Rows from block 3 of a small segmentation model, named by matrix and row number. Each number is 128 + 24 x the weight over its row's rms, rounded and kept within 0 to 255. All counts start at 0. Numbers have three digits each.
After each channel's rows are labels from the 100 images, of 14976, where the channel reaches its highest value: "peak at" is the part of the image that holds the peak. Only what is clearly more common there than usual is listed. The data: dashed paths with two dots that lie on the same path or on different ones.
# conv: 3x3 conv (model.mid.0.conv.weight, 128x128x3x3, each kernel summed), inputs 64-127

conv.76:000128128023128128128128128128128128134128128111128128128128128159128128128128128177128128074128128128128128128128128128215128144128128145128128128128128128128128128128128128128128110128131128
peak at: bottom centre

conv.79:177128128053128128128128128128128128137127128135128128128128128139128128128128128132128128000128128128128128128128128128004128114128128151128128128128128128128128128128128128128128059128104128
peak at: top centre

conv.9:183128128096128128128128128128128128131128128146128128128128128243128128128128128000128128081128128128128128128128128128185128020128128148128128128128128128128128128128128128128128093128146128
peak at: middle right

conv.10:160128128175128128128128128128128128088128128109128128128128128147128128128128128255128128134128128128128128128128128128138128114128128205128128128128128128128128128128128128128128094128138128
peak at: centre

conv.29:116128128118128128128128128128128128134126128130128128128128128017128128128128128001128128108128128128128128128128128128014128080128128231128128128128128128128128128128128128128128075128102128
peak at: top right; middle right

conv.12:138128128171128128128128128128128128093128128064128128128128128000128128128128128131128128178128128128128128128128128128129128107128128053128128128128128128128128128128128128128128111128119128
peak at: centre

conv.123:143128128000128128128128128128128128104128128046128128128128128099128128128128128161128128000128128128128128128128128128124128104128128072128128128128128128128128128128128128128128047128125128
peak at: bottom right; bottom centre

conv.14:170128128000128128128128128128128128157128128118128128128128128113128128128128128046128128137128128128128128128128128128157128161128128113128128128128128128128128128128128128128128111128127128
peak at: middle right; bottom right

conv.73:165128128101128128128128128128128128160128128127128128128128128079128128128128128128128128200128128128128128128128128128105128114128128000128128128128128128128128128128128128128128072128091128
peak at: top centre

conv.118:208128128077128128128128128128128128112128128092128128128128128088128128128128128034128128176128128128128128128128128128112128186128128117128128128128128128128128128128128128128128225128034128
peak at: middle left

conv.46:129128128112128128128128128128128128123128128129128128128128128000128128128128128156128128117128128128128128128128128128125128124128128106128128128128128128128128128128128128128128193128214128
peak at: middle right

conv.67:255128128106128128128128128128128128116128128107128128128128128183128128128128128146128128128128128128128128128128128128005128102128128093128128128128128128128128128128128128128128044128083128
peak at: top centre

conv.99:139128128142128128128128128128128128119126128116128128128128128067128128128128128110128128056128128128128128128128128128019128126128128125128128128128128128128128128128128128128128032128000128
peak at: bottom centre

conv.60:169128128203128128128128128128128128150128128148128128128128128229128128128128128078128128167128128128128128128128128128051128193128128222128128128128128128128128128128128128128128092128052128
peak at: top centre

conv.22:102128128080128128128128128128128128138128128118128128128128128140128128128128128000128128000128128128128128128128128128039128145128128205128128128128128128128128128128128128128128190128220128
peak at: bottom centre

conv.16:115128128000128128128128128128128128129128128108128128128128128015128128128128128031128128101128128128128128128128128128141128047128128140128128128128128128128128128128128128128128088128134128
peak at: top right; top centre

conv.34:243128128000128128128128128128128128122128128104128128128128128076128128128128128128128128213128128128128128128128128128098128195128128084128128128128128128128128128128128128128128142128132128
peak at: top right

conv.5:255128128117128128128128128128128128143127128111128128128128128110128128128128128165128128110128128128128128128128128128174128124128128255128128128128128128128128128128128128128128170128143128
peak at: bottom centre

conv.62:000128128195128128128128128128128128139128128128128128128128128076128128128128128166128128150128128128128128128128128128175128217128128108128128128128128128128128128128128128128128109128089128
peak at: middle right

conv.26:123128128089128128128128128128128128133128128120128128128128128100128128128128128124128128148128128128128128128128128128048128089128128167128128128128128128128128128128128128128128123128000128
peak at: middle right

conv.85:132128128096128128128128128128128128002128128131128128128128128099128128128128128215128128099128128128128128128128128128072128000128128122128128128128128128128128128128128128128128000128084128
peak at: middle right

conv.71:000128128010128128128128128128128128118128128131128128128128128149128128128128128085128128175128128128128128128128128128065128075128128167128128128128128128128128128128128128128128080128125128
peak at: middle right

conv.19:044128128169128128128128128128128128146128128111128128128128128170128128128128128255128128026128128128128128128128128128132128194128128137128128128128128128128128128128128128128128059128166128
peak at: middle right

conv.117:230128128000128128128128128128128128064128128129128128128128128085128128128128128045128128015128128128128128128128128128141128097128128094128128128128128128128128128128128128128128155128121128
peak at: top centre

conv.83:140128128077128128128128128128128128126128128156128128128128128074128128128128128046128128068128128128128128128128128128160128124128128144128128128128128128128128128128128128128128147128255128
peak at: bottom centre

conv.3:122128128000128128128128128128128128123128128131128128128128128144128128128128128093128128148128128128128128128128128128122128137128128183128128128128128128128128128128128128128128121128135128
peak at: top right

conv.78:197128128103128128128128128128128128138128128124128128128128128255128128128128128000128128143128128128128128128128128128005128192128128127128128128128128128128128128128128128128128160128122128
peak at: top centre

conv.35:212128128134128128128128128128128128110128128122128128128128128000128128128128128159128128058128128128128128128128128128117128141128128137128128128128128128128128128128128128128128246128152128
peak at: centre

conv.50:134128128100128128128128128128128128103128128099128128128128128255128128128128128243128128224128128128128128128128128128139128098128128155128128128128128128128128128128128128128128045128148128
peak at: middle right

conv.98:124128128125128128128128128128128128138128128126128128128128128131128128128128128132128128040128128128128128128128128128003128042128128065128128128128128128128128128128128128128128000128052128
peak at: middle right